config.toml
init = "orthogonal"
optimizer = "soap"
beta1 = 0.95
Rows from block 13, named by matrix and row number. Each number is 128 + 24 x the weight over its row's rms, rounded and kept within 0 to 255. All counts start at 0. After the name is the row's rms in percent of the matrix's.
# pw: pointwise conv (model.blocks.13.pw.weight, 192x192x1x1), inputs 0-191
pw.151 088 [169 134 124 174 117 126 127 105 115 119  83 165 103 142  64 139 126 138 187 164  87  83 127 115 129 133 140 131 144  96 110 141 131  85 153 154  99 112 118  74 123  95 136 131 101 100  60 122 126 134 110 131 112 125 121  75 112 108 129 116 157 131 114 157 146 139 107  98 128 138 140 101  95 117  81 152 126  99 112 158 108  78 128 165 174 162 135 100 126 132 154 140 177 101 128 148 129 143 181 157 142 171 141 134 137 134  86 137 140 150 132 114 142 121 138 139 152 119 160 106  89 109 142 128  74 138 124  85 107 142 154 133 127 114 137 127 122 116 164 154 110 119  96 129 117 113 138 131 120 130 139 141 104 141 164 128 118 116 130 134 134 110 138 112 126 109 127 140 158 131 127 104 139 139  90 121 158 131 201 116 148 102 126 158 129 135  89 114 150 161 128 165]
pw.152 101 [ 95 138 117 111 128 136 116 136  87 109 134 141 154 124 149  93 145 151 175 103 112 138 139 112 121  92 116 111 162 154 154 126 150 109 122 145 105 105 127  82 141 180 155 156  79 120 153 128 125  96 119 133 167 141 181 109 134 103 131 137 153 117 131 147 105 135 104 170 131 115 125  98 144 120  87 103 125 160 146 135 166 106 163 103 141  99 118 109 116 141 125 157 129  98 119 101 131 112 152 196 124 106  92 151 150 108 124 152 158 126 157 101 121 177 169 143  85 120 134 141 147 122 129 151 142 147 116 123 131 135 138 129 119  92 118 108 129 147 137 111 106 129 138 122 134 130  72 167 125 139 136 160 121 138 146  98 152 169 132 184 125 129 103 118  94 123 106  88 109 105  77 128 108  89  94 106 120 135 104 174 163 183 113  94  91 140 143 121 115 172 116 119]
pw.153 108 [126 122  96 164 124 127 124 120 155 124 112 124 112 113 117 111 152 155 109 168  97 127 144 156 127 156 199 118 107 116 131 122 149 141 154 125 129 150 109 122 120 105 162  99 125 150  78 106 137  78 146 153 132 123 162 178 148 146 116 106 129  95 165 108 115 113 156 181 127 117 151 134 114 145 105  88 158 145 121 130 118 180  98 112 117 122 131 124 133 109 125 126 133 136 151 124 107 126 117 124 131 136  86 146 115 139 109 116 125  81 178 104  72 154 111 125 132 137 169 130 128 145 135 112 103 132 103 132 162 142 154 123 126  98 122 138 144 112  96 194  55 106 140 113 206 142 145 142 129 114 154 140 121 133 151 111 123 164 100 129 113 104 180 142 135 129 129 154 160 124 110 154 121 132 137 140 143  93 155 124 118 129 135 145 144  51  91  94 136 133 146 124]
pw.154 095 [111 118  84 118 117 134 136 127 129  92  94 139 135 110 180 115 103 167  99 255 117 110 122 134 117 142 130 136 109 121 131 113 135 110 137 119 136 207 144 147 122  91 176 127 155 110  99 142 117 131 141 102 126 145 136 153 108 118 131 103 142  94 136 101 107 139 120 150 144 145 134 113 124 115 124 121 119 117 137 113 140 151 147  97 141 138 110  93 160 104 132 138  96 149  98 130  78 122 124 122  86 112 106 139 129 106 110 134 137 119  87 127 144  96 109 114 111 144 131 129 113 158  96 155 129 141 128 158 121 157 139 151 126 102 169 102 100 154 132  89  80 121 122 135 137 104  98 118 121 144 111 134  84 127 139 135 105 105 111 127 107 115 151 144 125 100 117 134 160 123 119  91 133 132 100 133 153 151 113 161 124 125 143 114 134  86 127 116 146 131 127 141]
pw.155 095 [152 108 130 140 184 169 169 131 148 133 139 176 146  67 126 114 127 160 165  99 139 153 144 154 139 119 160 140 161 141 116 104 149 104 148 109 148 107 112  73 148 116 128 105 120 111 125 189 122 150 119 124 106 158 105 136 116 104 146  91 135 137 145 143 131 121 145 171 128  99 147 104 103  93 117 118 162 150 169 130 112 126 160 162 135 104  86 112 144 122 113  98 176 112 160 145 125  86  88 109 117 152 136 128 168 116 137 195  98 153 150 155 110 137  85 124  86  91 118 124 125 152 125 110 111 122 122  98 159 133 129  90 161 142 135 190 146 134 106 127 138 137 121 101 132  95 171 131 144 134 103 131 134 125 106 122 130 131 124 114 152 109 142 127 123  79 125 144 120 132  66 127 152 133 130 143 149 159 110 101 133 128  93 120 150  99 113 116 101 110 114 101]
pw.156 102 [127 157 114 133 116 104 107 111 137 129 142 115 158 107 133 112 128 148 154 121  90 112 105 142 129  80 158 120 157 113 145 182 177 153 128 103  96 101 124 124 116 123 145 167 152  91  71 122 147 105 136 119 167 142 117  96 109 168 119 117 115 105  98 109 116 141 167 139 144 116 160 122 136 129 114  95 142 118 132  83 143 114 117 132 123 124 105 115 117 150 104 122 146 197 113 118 119 104 119 114 112  96 146 113 128 109 127 116 150 115 140 121  86 119 107 104 154 130 120 112 133 188 131 145 117 122 128 121 119 134 129 141 123 112 125 135 114 201  87 136 141 135  65 125 142 121 167 128 122  94 180 101  99 109 127 123 191 126 137 120 133 114 144 108 125 121 122 139 149  97 130 119 101 101 140 134 189 147 127 135  29 118 101 150 135 121 102 119  87 121 130  89]
pw.157 090 [114 149 128 137 129 122 139 140 101  92 113 107 144 150 124 119 141 103 117 133 124 107 149 109 119 100 130 132 153 113 157 141 105  98 141 127 134 137 114 135  96 153 120 110 131 124 103 164 152 120 103 134 115 105 115 112  99 126 135 166 179 111 172 138 132  84 117 168 123 155 126 100 140 132  81 102 134  63 145 136 142 105 120 145 113 128 134 160 126  92 110 123 116 119 103 109 130 194  99 101  96 164  91 142  86 146  89 131 146 146 119 192 127 165  96 152 153  72  62 162 156 118 122 134 120 115 118 136 160 125 183 197 155 137 113 194 163 132 146 183 107 142 126 127 127 106 131 115 164 112 107 117 108 121 125 156 105 101 149 133 119 115 119 161 141 128 117 107 133  92 127  90 116 128  89 161 118 145 126 142 131 134 151 136 130 127 140 134  96 122 136 133]
pw.158 101 [133 150 106 102 130 140 100 106 133 100 104 123 173 132 148  80 156 120 105 134 160  91 137 160 116 168 138 133 116 171 153 124 157 114  97 107 121  77 178  92 119 120 124 124  83 170 123 166 119 132 116 123 108 156  86 166 160 141 137  94  91 141 127 147  72 169  82 127 131 158 121 150 150 133  72  79 115 163 114 135 105 163 139  93 110 138 103 130 126 112 127 100 157 129 140 119 116 102  99  98 161 113 140 147 124 128 164 141 104 111 151 134  98 124  78 108 123 118 104 110 121 141 178 104 108 123 128  83 123 137 102 136 188 136 121 138 157 143 126 101 100 140 106 175 132 129 121  99 151 142 150 117 164 111 154 146 106 121 137 140 134 171 132 149 151 155 121 119 133 102 109 147 102 142 126 123 104 124  99 155 132 114 143 171 136 108 105 128 134 120 112 159]
pw.159 093 [146 111 136  87 127 136 109 123  96 104 226 119 104  91  91 134 125  93 149 133 108 135  78 140 166 123  78 143 141 112 110 104 131 112  93 132 158 152 169 113  81  85 110 104 112 158 125  90 146 109 177  90 137 115 124 120 170 157 123 112 131 120 137 104 112 124  96 133 132 150 157 151 188 137 119 120 115 176 128 138 116 107 134 107 155 115 120 139  92 168 174  99 135 128 137 149 138 126 117 103 116 117 158 122 167 120 133 101  88 168 162 116 126 150 121 107 105 146  99 145 121 122 129 108 103 117 152 135  90 118 123 124 127 116 135 149 114  89 166 114 148 114  94 130 128  97 165  86 121  98 102 126 159 137 104 131 127 140 113 134 144  92 136 121 105 142 155 116 151  95 128  89 123 106 104 102 143 130 137 102 135 140 106 111 115  87 104 124 123  82 110 130]
pw.160 092 [149 144  69 188 147 109 117 145 119 123 138  91 120 128 111 112 122 150 152 102 142  98  84 136 156 122 108 135 156 169  99 159 136  94 135 133 150 121 138  94 117 129  78 126 132 148 127 138 138 112 136 107 132 151 124 135 147 151  82 192 190 125 130 161 106 135 120 112 131  92 110 120 110 138 129 147 124 133 105 146 120 119 122 123 129 134 103 128 117 154 122 104 143 121 114 114 117 129 101 185 161  90 149  90 133  99 121 139 121 142 109 101 117 147 139 148  97  45 127 115  90  99 141 115  69 161 111 150 108 161 121 145  95 112 175 110 112 131 133 116 108 109 130 134 137 169  97 133 113 105 173 120 126 134 136 187 100 176  92 132  92 155 100 114 139 104 126 103 106 123 136 142 113 112 161 139 120 133 119 160 135 155 139  81 147 139 120 111 107 145 101 153]
pw.161 111 [127  90 115 170 100 121 177 136 152 147 144 143 143 134 143 124  91 168 151  92 117 133 168 129 135 179 153 121 107 134 137 130 106 113 110 114 117 153 123 103 123 142 150 112 112 116 142 153 148 107 128 119 216 145  68 121 109 110 128  65 133 140 148 135 151  97 172 169 111 182 136  81 111 103 118 115 111 137 144 130 103 151 116 125 157 112 139 125 133 132 128 131 141  84 136 128 131 111 109 139 154 138 135 145 132 126 105 167 125 124 131 114 124 104 130 136 140 154 157 166  88 144 101  75 116 133 127 146 140 131 123  96 140 119 118 102 101  97 132 121 149 107 148 112 128 130 117 116 119 134 151 123 192 148 131 113 133 132 143 158 132 200 131 143 125 143 160 158 135 158  92 136 106 121 101 147 189 108  93 115 122  99 146 102 127  73 148 132 141 182 131 135]
pw.162 096 [111 141 158 255 158 139 141 119 154 114 110 103 145 128  93 151 161 136 122  70 120 103 150 200 123 135 115 149 145 111 119 133 115  95 116 127 107 126 130 114  98 132 158 111 134 143 122 139 111 124 121 136 152  96 115 159 134 135 175 122 128 120  98 112 124 114 128 132 118 145 127 125 113 143 138 131 154 156 143 105 118 137  97 146 132  72 124 105 129 133 145 100 122 164 132 103 161 105  79 111 117 123 122 129 131 174 176 122 184 116 138 133 131 107 111 103 145  85 154 102 132 133 127 159 110 112 169 111 149 181 126 144 102 178 147 118 139 145  87 138 129 166 119 141 162 144 120 111 172 128 103 144 115 144 145 143 111 122 132 125 143 152 159 114 101 121 142 119 107 113 121 121 146  96 175 132  92 136 128 166 121 121 143 139 113 138 109 134 129 132 148 108]
pw.163 101 [163  99 123 123 146 124 121 111 123 135 107 148  91 112 136 163 127 105 113 165 156 149 148 117 103 131 152  99 115 132 129  89 152 189 117  88 154 141 118 166  94 157 179 110 119  91 144 108 104 133 139 104 111 115 109 114 134 160 179 130 131 139 138 115 104 141 144 161 151  98  82 124 124 152 134 119 124 119 129 155 136 122  78 183 146 134 120 131 122 120 176  83 147 124 130  97 113  99 115 127 127 170 102  92 154 112 157 128 141 123 133 102 162 118 147 105 151 130 138 156 115 141 141  96 150 120 113 132 139 149 118 123 132 125 162 202 108 186 153 170 158 117  85 141 151  87 107 121 132 116 110 136  83 134 134 140 120  93 142 143 122 145 126 147 158 151 152 139 200 154 133 145 120 114 135 132  84 125 102 124 156 130  86 136  96 126 145 147 168 130 110 131]
pw.164 114 [ 92 187 136 157 118 152 114 158 137 142 126 122 113 119 155 100  99 138 140 157 107 152 152 214 109 162 117 151 130 114 153 146 152 127 173 121 106 100 160 175 110 118 118 109 130 119 106 103 133  94 141 121 165  90 169 124 144 133  92 100 125 125 110 111 123 112 111 131 107 129 134 137 105 100 134  94 128  90 103 141 114  88 127 109 114 123 132 167 149  86  99 131  96  85 131  93 162 123  97 100 144 167 122 145 123 117 163 137  92 104 125 137 123 143 103 119 146 108 130 152 134 111 184 152 103  57 135 118 144 109 103 133 192 133 149 113 121 134 134  88 165 117 112 154 126 116 102 173 162 135 150 121 134 113 135 137 130 165 112 109 157 129  98 146 105 131  92  99 107 107 120 153 116 130 124 148 140  76  93 123 142 142 160 145 103 131 125 140 117 119 113 123]
pw.165 097 [115 155 154 139 139 165 129 123 131 135 157 113 152 162  65 135 191 115 146 188 130 105 155  85 135 109 110 116 144 117 119 111 113 163 146 110 143 169  91 113 104 162 130 103 129 144 137 165 125  93 129  93 100 103 112 136 134 134 160  93 165  90 107 135 112 119 126 110 134 149 157 113  86 146 160 116 127 171 132 124 142 130 229 135 144 115 134 131 164  80 147 137 121 114 108 137 166 135 119 128 123 107 132 115 104 146 124 142 167 111 148 122 111 110 130 138 162 144 195 170  89 113 138 121  94 145 126  81 139 121 154 143 141 150 146 122 116 106 132 120 119 122 151 107 132 163 123 141 118 129 124 129 119 150 132 103 121 122 115  99 142 126 166 133 111 132 109 126 164 174 140 129 109 167 139 101  77 158 118 132 147  96 126 125 114 124 132 134  72 124 117  96]
pw.166 096 [128 134 138 116 104 121 132 139 126 135 106 127  79 132 112 137 109 137  97 102 132 139 119 123 152 171 112 185 105 110 140 106 130 152 111 130 148  98 140 121  82 130 133 130 162 123 159 104 119 171 129 156 123 151 164 107 167 126 101  88 144 164 114 115 144 110 142 121 141 118 121 130 153 105  86 142 136 127  98 176 141  73 174  93 168 137 118  94 132 122 102 111 165 148 146  99 171  90 104 122 125 168 100 112 131 141  95 123 104 112 151 124 116 135 151 126 133  87  79 140  98 127 126 195 115 123 138 147  95 124  84 126  89 136 152 151 111 104 136 146 141 115 124 100 125 115  95 134 107 156 127 174 152 113 114 148 133 135  90  98 116 134 111 119 140 167 149 173 120  99  77 118 133 118 163 104  95 125 102 104 109 100  80 115 110 138  79 113  95 124 128 153]
pw.167 096 [139 135  99 125 114 170 139 115 103 170 123 106  83 123  95 112 116  96 139 165 127 150  81  97 133 113 136 130 159 107 125 156 144  94 184 170 157 119 120 123 136 128 134 155 112 105 128 148 111 131 152 140 115 125 115 139 149  83 106 144 150 134 126 157 144 153 130 131 152 143 115 117 109 159 104 134 129 113 129 104 130 157 138 102 137 129 113 114 116 140 101 117 103 154 119 107 130 132  92 125  86 104 108 124 174 139  98 129 111  98 143 156 119 116 166 187 109 137 125 100 112 160 158 142 120 120 111 150 124 106 142 115 126  84 191 142 126 171 101 110 140 104 125 144 154 159 162  82 133 146  97 115 189 123 114 102 125 124 121 139 166 107 105 222 122 146 169 134 131 133 147 100  81 116 115 132 113 108 104 108 130 115  89 138 131 130 168 121 119 147 153 182]